{"horizontal_flip": false, "scale": 4, "weight_standardization": false, "blocks_per_level": 2, "momentum": 0.9, "orthogonalizer": "polar_express", "max_steps": 9100, "adamw_weight_decay_other_params": 0}
Rows from block 7, named by matrix and row number. Rows with one number belong to one channel. Each number is 128 + 24 x the weight over its row's rms, rounded and kept within 0 to 255. All counts start at 0. Numbers have three digits each. After the name is the row's rms in percent of the matrix's.
# convs0: first 3x3 conv (model.mid.2.convs.0.weight, 384x384x3x3), inputs 287-293, a 3x3 kernel for each
# convs1: second 3x3 conv (model.mid.2.convs.1.weight, 384x384x3x3, transposed), outputs 287-293, a 3x3 kernel for each
convs0.192 099:107115123144153110159160121143148125149115158124125144162141125179118107133091109126100123099105146124159144100103135159150127164132130111127100109158113123097118153104121119094114085122114
convs1.192 095:130133109119135124097140189129145179147165141151102111169125108146136165163109114155177128131107142161151127150135127128112092116109106148149164107123098115053116172100112166142127155134139
convs0.193 100:049138108116115134111146144126140111192137157138127138129114134119110124140119135165147083096112089102110087106134130119135135128133138141180138116143178123093115144103161147132138132145120
convs1.193 108:103133124106139102150147132109118107113146093106136133143135112102096103085160088147177148136115141164083148121140136130133105157127146136159112166204172114095094105124124146161125150085135
convs0.194 100:114145121117160157114116166192123150131082090114137117141128130133124121117119135090133146123176129135152143060087138106123116126168135196121141100111121123152158137104132140125124137137138
convs1.194 109:117103134114100143100128106136156080152118156151121113100107098130188136144099129168130113144155174108120119153111101126197108105097132088120159113133137133158138139137119089095133110156101
convs0.195 101:099120116121143118107118134162146130128118122118130126097112100150109115109137154125145103135145182123104119153143156127104115120123101098106135201160141169108124083105129156145126138144142
convs1.195 098:136154147128150123115126142128124103128083114101125141145103113122148107174125146131156146104150117095092110127104105163131164132095063165149100114098087131094132152116116140129130146164114
convs0.196 099:188170133135171165144177167163166126109134103153148136130115110123103145124107151143101099200134099151126112198154155097113094137110123113127138108131091096105132112156137106118148111122134
convs1.196 102:113119115157139127132110104122143090113105099120132130160176133128128143152132116172126166136085118131190181169147164133166144138119141141122118164139132161104114108166136105101098109140096
convs0.197 098:119167132110110100046105122095130146137120135147121103126137153121109129157146132103116084130135085141094120152169166145134178100141144116163151122110144111185113183099135126165127138153122
convs1.197 088:173128134144138123089126100096163158187149132133165132138092100112133158146158171150104114149138151129137118102163120113103131147151127152157084143115104120127108164122127129110108127099116
convs0.198 099:186170185104121083116120081097075104136133131137135129128138118121145104107136138109113125090120137114110110112090101109125147115126150088118129092131092142111121115117124138125149120152148
convs1.198 107:138131150097092149095099112121122126147133121113110094118137171098121132130142096146107105121093115139120151122167120106130146153149122121157139132116114099100071114122133131127144109104139
convs0.199 096:125158120152146105102113120115096093142101160145138131125133140107145127134097132155181206096129144164114118150120109088122149155178177118127109144125082126119136142170118119134121142108134
convs1.199 093:118141172133138153133141118087128088142166106128158131101093098145144120155108126168143124114114164129124101102099102138075117151165150127120123141122093127147154155123149124118160151075104
convs0.200 101:212177155150161086135200183155133142173137136125132100101138099143148128122113108119114114129152155104137150121133126105072143144120109136113164132128135067088123112117147098108104128111113
convs1.200 109:139125109148082114102092122139147128140121138149131112134143126090150124099115116117159164111129119169140156112148126130133180144163153159164112114138167129141102130123110113142141135161152
convs0.201 097:100121081107076102137085117155116116142102117120150140114120134127127150120127128171118123088076110105119144099135091112138091109083091140142120117114107111102133121157125130138110127122095
convs1.201 097:156166150123121152087093164145118123114111167117121169124104159187108162129138144120147146144098169137084119128136133137145147105147128137137144134119143156128180119161142106115084145149125
convs0.202 100:112135170107114168114110146106136135174130114132116125085138102135147121121130108130129151141113155115136128137148094114163137126120132117111158158167125143145139091127142119120154127120104
convs1.202 096:104125121136150146125148125102145138114123152162161166113111145094108087135099117141124137142160171129140128131136145120111088161115157120119157131145105132126107123154148148153140159117182
convs0.203 100:112100134080111052136142129158129133125120122074125144137128125134133111104118149140092074127125182144152140146135141131211183167149098119051099164135136111102120124133126112139118090107141
convs1.203 094:127114122115160177065152094136092093117143117169128117075132119140135128156205130165132131110144163155115122116108155124089119156092141058100114110117168131129141141158164112150129121128134
convs0.204 101:087080106153159127142154135068109125101138128109112134129136153132108127155149137139149087115154145105083126115113145162097192155107116115155118104124117091127109150148124144123160157137147
convs1.204 094:149145154096132124100122153160084098134155123152153110125120138153153136150103134168155130133127094132136081133189121164131085159127093140159166154166114119144139134120118125138119144174113
convs0.205 098:173115124141127197115124153113137117127158136122097117174148141135157128132151111137052086148173122098124097126117096117125105146113137132090090112105111139133101119144126155146137135135108
convs1.205 089:115094141130105119139150107133115142087136105108120117120138095144125113139115131145131134149156130135126093116127139088151128105144125120147137128150171126154097149100147135086170108140089
convs0.206 099:119125106126147133150134110136135126121174140105154117147094117122143130114121113150157075168152181132109051149203131136110147153122145139150137133093142125109141148139078112143094117122141
convs1.206 093:161116112154105113137101123128124156126109113124110082112108092097093096134151137125123090124131103112145111092128140135143174100108152136201122153131165132131147133181082148094142115131129
convs0.207 103:144137159118125153097097098109129142110157143108155106126120124127130118125162132129152151083055038131094098135112102109092087120104146066106087159160140113103142129161141132150113140104132
convs1.207 104:112093134131103089121120152111133102130148099117134118136130118113089126128100092129156163119137166132119166155151140125147116141119157111123113158116135121100127094134105166132175086102113
convs0.208 098:112131123118106108110114116114118126153137132113108146120115102167104136137107141198179136106098046153140103132154150095126108145121140151126125159131108135111140142141139169119155097118130
convs1.208 085:160158129128147152167163136116132146131132154090109111125119084121147086104123113146085143099101128125104120153150142135145130172118178118122139136133115105111105128140126145098183150133195
convs0.209 099:083115136139153097135140119137119147138121118125102134118112157157147185116123118119098106138119129116098066118122141132119152158153165082114163147105127145083094113150111147169153136138151
convs1.209 083:154110114136159123111087117115136114158116149152147155145133110131192128131179124131154108212133114118077100133154142146129130142143127133148150162157132151186153130146129126116117124119155
convs0.210 095:083147140086102148132129105118138128136111138165116123154108130137071126121074104147142059121119063149091086094139110108150100124126134111118147091118149120115128121145117160157172124149134
convs1.210 082:160133108146132113132128138115124142157185160108133185148106103154125087157111127141155138083129122151130156117107157113109138101100140162144137120108091143117147127115152125101133097126119
convs0.211 100:206117123206135127129106144108133100085133106142168124122145130168112127109118113137159102111119137163095110119126131146126097134100109111100109165129161163161120157126112128106124131116137
convs1.211 098:119194134181161104150123122137129123113129118122110070148071084112099134100141099156112128178106122144105100128106110103137130117171117100140132125124123137131168141132161136131155080119121
convs0.212 103:142185116159101147140127151143131120098107115116125136177115123152121146144162104144124111147141117138098112154133126092130169167146166137119129153125105120103123123148156168157174148120117
convs1.212 106:128156116116127176137119099133108109166118134148117100138103105183116160119132166150127135154099122121081126115161153149120132147096144139077152160182128117117135157133099103121138109097152
convs0.213 104:084144126111123150093118121142159142154120122116087115103165169108146107139141120149192080178165118154178139127076104130109118126115088153124102127100135142131150142120143145148145147127106
convs1.213 109:113112162110168144123115125145122142071097112129104122133150131149174131123131117127127121106083089161093107138124153143132155141139164113134122116149162149163126104095131119116135121093117
convs0.214 099:153120123117140167169149162118154161110161148113120123164140092149134099133126127107147108086121141109124165141162107136134123123138125104138115147089149141084095156121130135111128108092139
convs1.214 097:123130172114126088149124124125140146138141113123110128139143152140121139110110119117128119109139131124180143110089150108061134099108114097150102160106095069086118080135136118120140095126163
convs0.215 101:100114120141127112123119136144120132160147105097099140090079103129149101120129115114073122122106154121064139128124141084118160124146126103088105177176143130086114125120154124127125137126090
convs1.215 109:152105160112133150158132162157122144147085115114158168152137170124154157134127123131129110116130178108146135151109083117107118162136144118121132128138072193114087157142156141096197119075088
convs0.216 099:105113113116106155100140133152128131170163099136160154116105102120097137133141136146172176105112121118133132116137174086094086167123130144138167160199123139134141133130146109125141150154127
convs1.216 100:121169163148132145142117125114114132103139141122142141155139165077109135122172089135160115127101118107132152131144097103106110123118096149124128175107137146067127119132110135128107133180117
convs0.217 096:117118119153151106150154095117134113119144157110116122121104087139136144149086161102082105131080066149103139163163100131157182117141122094049120165154156112137085137117153129128116136141118
convs1.217 083:155103154134102137163095113109129138163160150153178187131174137118131132145139146133144119101153115149137143123149103123152153112100110123131140201158139137125142100121119115143111057137121
convs0.218 102:146069112068122138143103132167131126130099085127124126160148108138132115104139149146138130155129096110159159143120150174131188155153160102151147136103122095116112129122107162166105170124127
convs1.218 094:117130117109144135113113118138106153166135117149135118083110149107093129095132147142079095135124136143144165147139126159089124098084101155139127103161124143175149152141111176124094163152161
convs0.219 101:132116121128171113130144165118159111091145141126127129173154129172101107125112115096124153105138130145176097141089115125106129119113109117099104141229106124183119095139159103136168128098136
convs1.219 110:105147125125124139133108133109138135134140100105138148114108153148154128140169157133086132161120127098191143104124114113088134099127142146156130134122126126129122152136130125144124116096130
convs0.220 097:163161151127145081091131145128106129124125157132123135132134118112148129071102110148121089121152133121163144079132130127151147085102099130123141162139092106095110158117114165137128173172125
convs1.220 094:058108117114121136094102105156126115077123144111141146147146138157149157098147063119119134094072123162094105122080156121135168131117146155124148096134122142142141149096148132111081131130127
convs0.221 102:123098110130111110135082113107117142119080165098086124153129095138103112122108110160135091105148116096141147125157108143144096125127115107077135159075117121099110174157106112145117080101125
convs1.221 106:153137150162087133122115137138136130061090153090104126146148117131160106159157130122137138118146165125101157156105128186119112157112112122121153102101117122137166140154131138190123116129160
convs0.222 103:071116160137181133165207137135127129133084088114133146140121101125125105100130098166131166141152113105131119142146131155144092120110114126119084098126148099111105089119104094129143097123155
convs1.222 112:117108139079131131102132140111123103133147111115136170142122113127114168124119165123128167110123120121150111094111126104149096100098141117122073123090126130101136154150136127117103124113138
convs0.223 098:134139055159163143106152130081159149117133126137119126136137088141142143116124186130105128154156116091136155134111133125149182111123111108102099144155126111110130129143124145155138085149121
convs1.223 098:162141124166159135140098097122128151148111081181130155166136127137111163108103089122138136136148127143138131158124122088148143139088126138077105158143132160116113090132130138121116094120092
convs0.224 096:097142116143144144143142147142141109137145121109131182148126117113142132125142099100107118104109086095100137115132135082117078117121128119081139153121137148115108085137102151132115144116099
convs1.224 091:121127125128116182101063078092093083139115172145117128135132108122124174128092147143129169138141143114141159110099131110140154140100112149177127123134113141134124161139175119150134126155139
convs0.225 106:099146048142169152139120114156093086135104138128098132114139145120124127156136123057186125100149181141131120117133119083146129110156152116167145110134126126151135117125118115099110112102098
convs1.225 128:133099147131145123089135128165136144155149135102062112133124106161169147093159115108107142125125125120096136115130149153075113170133135127127124105153143179156138152128147125045132161065084
convs0.226 099:128127169091106101073076118092156127116151119144136151127115157128145142104133129152156133100130097111102128139140162147115100121142114123145153139128167136135082152119114119122138140119135
convs1.226 084:131131141163161115159123128116079094119096132101116104150144145137125126089109117157094117080101116104122138097119125178171186090116146125122105102142147132168114141121091104111149096110152
convs0.227 097:149124130140083119105152190131143146129133162105108146101139117113133105102121116104125130073139149121119130144106129148150134127151081148139146117162129114091108112158140167165188149152126
convs1.227 093:139160176098125128113126081103113144149129134119132097139134127099131094125131130133138136130139133142131149121099132094136144129111072138189169139192142126144138106112086131134111136174128
convs0.228 102:137120112124098083124108172111100166127153134110152111100143110110110093161123129129075114094131167106116090105159178165146143118180173132146130119144136090104082063114133097106095125111129
convs1.228 108:133149085112109113111149120100161168126157176136135117128117144100131112143162178142127125102198109144124140155123151097080107159112091140135130119123145113146127110117108097093080123128142
convs0.229 097:107128175082109145111140085110099094102143139130134136124139127146112151130120132125130096091136147145151119119153147170151195111091146071096083098122165159126119143116152148141132153132134
convs1.229 087:159140097117135115175144146116135157098092092083119124147168095132133090147128107147121173070083124147165112096138170152124152164136131134105084142131113125153107153136120094071081171142157
convs0.230 099:114134141116138157127107104083144151145180165092089122151133149096120093121127132110135140140135080114139089139155109141116117130140088106156136101157137105135123143097095126116105183140114
convs1.230 096:167163165165126122173166107163125164118149146107118118137139124148128160089120123115108125150103176158102139089158131088099110109098136155184153115112166134123137119108091067152128119149097
convs0.231 103:112105104130144142113127123109124127137160131127150138128106137089090136134144125108146080118144119140126127109112136096108127103133116094149113111118113115164145098091127138132151139115129
convs1.231 115:136094118110129107124150126107110132138137124095104124141152103127157143108119150111137119110129119155118089173131169160119134138188121053110116165141143124154101128076141098045110167076131
convs0.232 101:121137158120106128138125124127153141139111114124116144146144137164123126113114130169159161043074138092137151128145128120116179131121144107122140122116108070116118101177151131115103129126153
convs1.232 108:133179171096097106126138152148119091161137122140122085121136129086099114164131114111124102123127140138087081123168139120118113122148100173207109096144101089087135093122125114139137112130130
convs0.233 103:088100094132137141134142143150141134163180143114098156092115109101120129129103127099126095096155119130108140114059092175105133097118125151155096113104099113070103162177136153168137114122109
convs1.233 104:132145150118162137148127126122114121111093088131122094115111137203142109123120124108127137127113135141110104105115143116114151141165164112129138134140134173167121151094113114118118119175156
convs0.234 103:105123140070095082138099119147160130126108118159123120112130106106146116098115127141069106134117158164169178135138127141109155137137128103106122125217140122079125131138132121128182131149136
convs1.234 123:085197134145115143149107137127143127127106179085106116127084106118113132124112097148136099152109102138120124139123078128142151088102153110093121126129077165121124149135135144183139094124129
convs0.235 100:139156140110176157126095129115135119130061105124103137165167107115154142130096121106153140144117167105116137111127116092094166150140158088121137071111107153091105141123136092091108096148139
convs1.235 100:096170124105112099105115116138134118160100136094079129114105130095163156138129154102168138132073119153114153128110097133116103147167123174138140167150114122111121145136072145123160137097103
convs0.236 102:154130143175150123110106113106120132107126104111132118146128119125123132128138140159131144123056107158173101118116141111133155139120141150113115149102113110134130123142153150139102155168109
convs1.236 113:159142146127173164101117150151122112176127148175155141124128147086124104154085096084142153111177174123108141106135174129137121128117146163123150156136154132127072132146150130155164117115109
convs0.237 104:164154137158137140149145138150146141136124135108123144135138107105164107113105117143101145122111084137092144080157121153111141140080144126128099141104097082112088137114123114136162103130125
convs1.237 115:117133137155131098142158115147096083156130137121101127110155117122129146140111132123123136147112141136127097088121133104139124128138162065138134128135112146107138145141108138086177125147080
convs0.238 098:121089126143100122091140110132116134157140130159127136133142120177141156155162186089113127195138121140108119135139120158137123150124150141123142071153110076199112142154141117196133150150152
convs1.238 078:171109172158137105121137093125149118156173083128123133094114106104118145130111131171119099122136106116170110133104087123098120147134117137147166145066125134194143162120103076151091109132097